Weights of a small contrastive image-text model: 6600 steps, batches of 512.
Rows from block 3 of the text encoder of a small contrastive image-text model, named by matrix and row number. Rows with one number within an expert belong to one neuron, the router's apart. Each number is 200 + 30 x the weight over its row's rms, rounded and kept within 0 to 999. All counts start at 0.
Before each expert's rows are labels from the 100 texts, of 14848, where the router gives the expert most weight on average: "fires on" is the input token at the peak. Only what is clearly more common there than usual is listed. The data: numbers of one to four digits printed on busy colour backdrops. In brackets: how many of the 100.
# router: slot weights (text_encoder.blocks.3.mlp.router.weight, 16x128), inputs 64-127
# gate: expert gate (text_encoder.blocks.3.mlp.gate, 8x256x128), inputs 64-127
# up: expert up (text_encoder.blocks.3.mlp.up, 8x256x128), inputs 64-127
# down: expert down (text_encoder.blocks.3.mlp.down, 8x128x256, transposed), outputs 64-127

# expert 6
fires on: "8" (49); "6" (32)
router.12,195,150,195,195,193,144,166,248,173,201,203,206,178,187,197,143,203,243,192,214,215,175,170,243,279,202,180,189,212,212,271,168,214,186,143,191,213,208,207,174,194,223,177,212,202,167,213,233,219,214,146,215,175,217,149,185,203,207,179,187,206,204,225,173
router.13,184,200,194,248,184,152,157,258,158,224,155,154,167,181,204,169,218,219,139,180,202,204,187,225,198,205,190,185,198,223,198,145,215,193,206,192,207,213,258,226,203,222,218,235,232,161,231,205,226,221,208,183,128,238,166,255,215,212,196,192,192,202,219,204
gate.15,219,164,198,152,193,196,158,236,227,186,216,206,261,191,243,205,211,146,205,226,228,209,191,174,226,197,210,237,233,216,249,220,170,155,211,180,196,219,207,198,203,222,240,235,148,177,165,175,255,229,180,240,201,223,212,211,157,209,194,228,277,191,257,217
up.15,165,200,233,204,185,237,155,235,183,214,147,215,170,220,241,181,249,249,174,172,170,181,172,236,233,238,115,199,178,161,224,199,258,234,166,202,164,216,203,189,221,244,222,119,193,209,211,176,169,171,179,209,214,212,190,192,236,218,192,179,210,187,173,179
down.15,166,170,230,167,212,225,189,204,253,178,172,229,174,190,193,173,184,147,172,195,206,207,218,234,235,177,186,207,260,188,236,234,145,201,158,211,175,213,145,198,180,255,184,220,146,209,198,223,212,212,198,218,166,219,179,195,213,259,186,228,168,147,204,192
gate.16,187,166,144,178,214,224,147,217,220,211,180,156,191,279,222,183,170,232,202,226,172,205,186,216,153,233,168,215,207,197,164,178,263,233,270,150,234,170,183,157,217,225,192,239,214,234,209,221,195,177,233,192,164,197,211,223,168,223,205,254,238,147,195,242
up.16,202,230,274,191,222,200,262,184,145,184,268,224,209,143,213,206,228,149,202,207,217,159,208,166,230,169,251,189,216,183,247,231,143,165,136,248,167,187,162,244,193,203,192,181,166,203,214,199,243,218,183,192,193,185,202,198,193,219,198,136,176,244,188,164
down.16,227,172,221,239,155,242,193,240,195,214,184,232,202,206,211,168,187,202,227,213,216,175,223,199,175,223,223,251,189,207,229,186,181,192,210,195,198,218,196,253,211,243,173,223,163,233,153,211,227,182,201,169,217,188,214,176,235,223,211,153,211,168,207,221
gate.17,200,169,222,215,129,226,133,217,251,166,163,187,225,248,212,190,226,204,224,240,205,211,175,189,185,173,130,214,188,205,179,256,183,182,261,248,226,191,269,161,190,142,187,212,191,188,162,201,214,152,206,215,173,185,201,244,176,194,186,211,178,218,190,211
up.17,226,243,168,183,177,173,185,197,239,163,239,203,246,184,202,202,181,154,186,213,201,167,157,198,167,188,194,177,210,191,193,278,178,221,216,213,212,173,190,214,191,205,216,164,226,177,164,195,174,187,244,228,234,218,185,243,205,177,267,218,153,209,201,239
down.17,179,197,234,186,170,253,175,202,211,233,173,162,177,241,206,167,193,236,202,163,261,189,162,238,198,238,147,187,152,271,213,189,185,185,223,207,177,204,190,163,219,274,169,215,204,165,207,237,180,199,181,191,225,193,217,231,238,158,197,220,179,244,161,185

# expert 4
fires on: "<end>" (100)
router.8,173,209,200,192,252,191,165,204,226,193,198,224,198,255,210,147,216,187,184,185,168,175,167,182,159,229,159,181,130,208,198,193,222,187,235,207,177,181,201,154,228,177,175,230,184,164,185,181,191,227,239,186,176,188,197,225,258,216,242,185,240,227,169,207
router.9,152,150,201,207,174,194,194,183,222,205,207,187,194,197,247,176,215,235,145,217,157,219,193,237,229,200,172,192,168,238,208,229,214,230,219,269,272,200,213,168,211,164,152,241,182,194,211,196,179,203,247,198,216,167,109,182,200,218,226,194,255,207,181,179
gate.7,183,201,178,207,170,214,193,190,238,161,214,190,172,245,225,217,194,146,224,218,189,209,217,216,175,201,203,264,247,126,197,209,197,226,250,186,178,208,244,182,187,206,199,216,201,169,181,233,196,181,208,245,260,204,237,241,165,187,203,224,147,181,227,132
up.7,177,199,236,166,146,224,214,157,228,193,198,159,188,222,228,205,197,175,196,148,132,176,213,192,172,211,205,249,241,172,176,250,173,203,251,204,177,158,212,207,173,238,188,225,173,172,171,241,186,180,235,190,235,226,242,200,198,183,170,221,140,162,230,147
down.7,161,256,173,167,176,170,149,186,176,185,216,182,231,205,222,236,198,202,158,198,179,269,182,213,172,127,199,201,173,205,173,180,205,173,168,213,191,178,216,205,166,119,214,167,238,186,216,193,205,213,240,197,201,152,181,237,205,196,201,261,223,184,226,237
gate.8,170,168,148,226,216,153,246,198,209,203,201,203,215,220,216,166,210,177,205,209,208,232,133,155,219,154,156,191,224,181,159,143,201,246,207,186,141,211,250,169,223,183,135,202,186,248,217,179,164,235,185,150,204,215,211,202,210,280,155,164,192,151,219,171
up.8,263,212,267,175,163,202,207,201,192,232,199,199,161,187,216,166,250,217,204,197,189,224,203,198,248,255,213,182,205,294,170,201,220,255,276,213,180,201,160,202,180,172,148,151,209,182,220,177,240,190,200,154,203,200,252,226,196,213,176,162,213,228,215,187
down.8,162,187,207,200,274,145,176,224,176,229,222,180,181,206,186,227,200,179,180,231,162,178,182,191,208,226,192,238,165,208,163,211,217,194,219,172,276,222,213,230,210,127,175,222,196,179,190,226,224,189,189,179,180,197,191,213,182,211,193,230,146,188,227,270
gate.9,156,172,156,108,220,220,212,253,216,260,207,246,200,187,207,146,278,202,204,209,201,160,209,193,200,219,230,229,164,218,194,241,147,230,254,177,252,244,231,218,179,237,233,185,216,191,150,207,250,230,184,175,228,237,258,218,193,196,206,154,225,192,222,180
up.9,256,200,269,208,207,185,184,256,193,210,149,215,196,224,209,193,214,234,197,162,200,186,180,234,221,184,183,171,176,241,216,250,156,181,191,222,226,223,165,158,224,226,204,205,208,279,201,213,222,157,197,206,166,134,193,161,141,187,163,209,180,221,227,204
down.9,187,179,206,200,196,179,189,212,216,192,181,121,264,186,245,213,155,171,200,195,241,190,171,158,205,248,236,188,274,191,219,159,193,167,224,191,184,180,183,226,155,248,229,218,160,238,188,213,120,203,189,190,197,212,193,171,199,121,188,202,169,246,194,135

# expert 5
fires on: "3" (31); "1" (23)
router.10,196,166,182,206,265,227,235,208,214,247,227,161,206,234,198,183,236,225,233,154,208,181,169,232,143,212,170,198,173,223,226,217,187,184,186,210,195,190,240,211,232,268,190,184,192,181,186,217,268,195,126,158,151,192,198,204,182,216,257,164,222,178,197,217
router.11,201,136,154,150,194,194,211,173,210,220,181,245,189,215,182,249,235,224,201,202,180,195,215,195,210,208,144,216,238,174,188,168,108,217,179,214,251,207,220,222,209,191,197,183,246,176,196,228,219,147,191,160,181,198,148,194,198,259,217,204,253,179,262,212
gate.11,177,161,228,214,177,219,188,203,198,181,226,208,222,249,227,219,183,186,181,241,176,222,214,195,249,204,144,157,200,201,155,206,207,204,208,199,259,225,220,176,174,297,203,248,184,199,164,187,160,171,242,218,191,214,194,223,202,224,176,209,141,197,229,179
up.11,199,249,206,205,185,218,166,209,166,191,216,140,230,231,222,218,199,205,183,175,242,157,175,197,212,219,197,193,257,169,208,217,168,217,247,202,204,191,195,242,199,217,216,170,201,161,163,181,218,179,271,193,165,171,236,220,264,215,189,220,105,202,233,224
down.11,207,250,213,144,224,195,209,199,187,198,168,186,241,256,196,200,167,232,171,204,197,211,208,239,212,263,192,243,183,207,221,206,215,180,212,220,168,213,181,170,196,209,205,170,179,199,226,208,186,245,236,160,179,206,258,236,212,194,216,219,203,186,236,258
gate.12,194,206,206,239,230,253,215,204,257,210,213,198,206,177,213,156,95,182,163,177,180,164,201,151,192,213,148,237,217,221,159,180,240,166,207,167,188,167,219,202,249,230,222,204,188,189,210,221,203,228,212,196,171,203,168,241,168,172,234,241,189,201,175,224
up.12,200,182,178,195,163,193,199,246,210,199,179,237,173,234,208,197,244,214,208,164,190,231,184,248,230,229,191,192,261,178,180,167,142,176,202,187,171,235,211,168,213,205,202,183,160,252,181,221,175,224,180,195,233,131,297,248,198,140,163,205,175,219,205,208
down.12,212,207,210,177,228,174,198,175,282,133,247,235,196,174,222,235,155,221,194,181,218,259,185,150,181,177,120,172,230,212,135,180,227,156,218,202,176,202,186,194,192,184,200,203,219,160,194,185,153,233,185,186,135,199,201,204,208,136,192,214,148,203,172,207
gate.13,187,186,204,213,181,231,224,190,210,172,155,238,123,193,199,207,206,184,242,247,190,247,223,194,247,158,178,184,194,196,215,191,194,246,172,211,229,201,216,142,226,213,171,195,165,253,180,165,160,139,205,257,242,205,143,258,199,170,166,183,230,235,150,182
up.13,196,211,194,193,222,160,157,188,177,237,263,132,256,197,213,161,180,204,148,151,211,149,196,194,161,235,220,210,198,184,176,201,203,175,216,199,154,203,221,241,189,190,234,191,229,164,237,237,269,236,150,148,152,211,252,173,172,229,226,212,178,168,232,247
down.13,154,223,178,173,228,202,232,214,236,213,205,184,184,240,193,196,194,180,188,212,187,183,182,212,188,239,192,257,203,179,192,204,207,197,250,201,195,181,193,204,196,169,186,183,199,183,197,208,248,240,160,153,145,176,218,168,199,190,189,213,224,166,191,221

# expert 2
fires on: "<end>" (83); "0" (17)
router.4,179,201,219,204,215,169,243,171,179,183,189,241,172,186,172,240,180,245,147,228,208,139,213,145,205,198,181,160,220,173,241,197,241,199,164,198,241,244,166,228,230,219,213,221,172,198,214,180,172,183,194,209,171,204,145,211,196,212,189,176,216,170,229,225
router.5,199,213,167,188,178,192,230,189,248,170,201,254,183,198,226,217,164,178,155,188,170,215,196,194,171,265,143,163,181,190,156,197,254,184,192,232,237,219,183,176,193,198,260,223,167,186,192,164,118,152,225,230,208,153,171,233,221,234,212,170,211,155,231,201
gate.3,240,171,180,226,177,173,237,190,254,200,166,238,246,242,173,209,158,229,157,176,181,160,142,180,192,234,195,177,135,236,171,164,237,150,200,236,201,225,199,155,211,160,211,186,200,213,198,166,170,173,194,215,173,163,190,222,153,157,196,217,215,216,198,189
up.3,244,176,178,215,184,155,246,186,234,186,160,243,216,239,187,210,182,239,174,167,178,173,158,196,169,250,186,170,172,215,159,171,235,143,192,247,209,236,185,161,189,194,207,180,190,216,199,166,164,173,181,228,150,172,187,234,175,149,199,204,212,231,209,207
down.3,200,155,149,226,154,162,167,182,223,218,220,210,168,210,151,229,171,239,125,202,204,211,216,183,217,225,202,146,155,203,184,196,179,188,178,197,210,233,183,188,198,200,197,164,258,192,214,186,212,198,162,210,194,173,209,178,258,218,153,232,217,228,198,240
gate.4,141,170,225,209,203,198,227,259,178,221,170,207,156,197,176,190,220,176,217,178,211,232,178,163,180,194,201,171,158,212,179,206,171,184,207,190,210,199,243,182,241,247,206,170,182,263,223,211,209,217,221,230,179,231,156,206,240,188,179,243,170,219,219,189
up.4,212,181,200,227,212,192,148,198,201,232,193,207,147,251,213,193,208,152,171,205,183,228,139,228,153,203,185,169,157,186,194,221,253,210,162,177,260,207,190,228,203,212,207,187,197,205,177,198,210,233,195,176,155,216,270,167,203,223,212,184,231,212,178,164
down.4,209,231,162,245,173,168,134,233,183,163,198,212,240,189,214,233,211,155,185,202,245,256,179,186,213,159,198,186,211,185,210,258,225,188,153,231,229,243,213,197,207,198,205,159,163,223,179,232,215,179,256,251,213,212,164,196,225,244,196,205,196,195,225,157
gate.5,193,184,165,200,253,207,172,156,214,213,238,185,233,195,224,199,138,191,178,160,136,214,131,248,205,195,160,210,135,177,154,183,218,177,190,201,217,225,150,158,161,213,201,228,192,168,217,236,212,177,172,165,212,191,225,184,198,242,213,212,194,168,252,264
up.5,155,206,171,240,177,188,216,226,212,200,155,187,184,220,196,196,220,197,243,215,176,227,185,172,175,176,165,164,192,180,204,181,227,200,177,143,229,196,236,202,189,184,214,207,270,234,196,236,225,173,273,218,195,149,225,200,227,238,233,260,226,184,208,217
down.5,229,204,210,203,235,210,186,230,171,204,220,197,219,198,204,254,198,237,252,196,244,229,198,213,161,227,157,177,172,192,134,218,200,190,181,219,220,228,192,177,216,175,192,182,225,181,174,195,178,172,205,249,159,198,166,127,203,188,173,205,206,223,151,242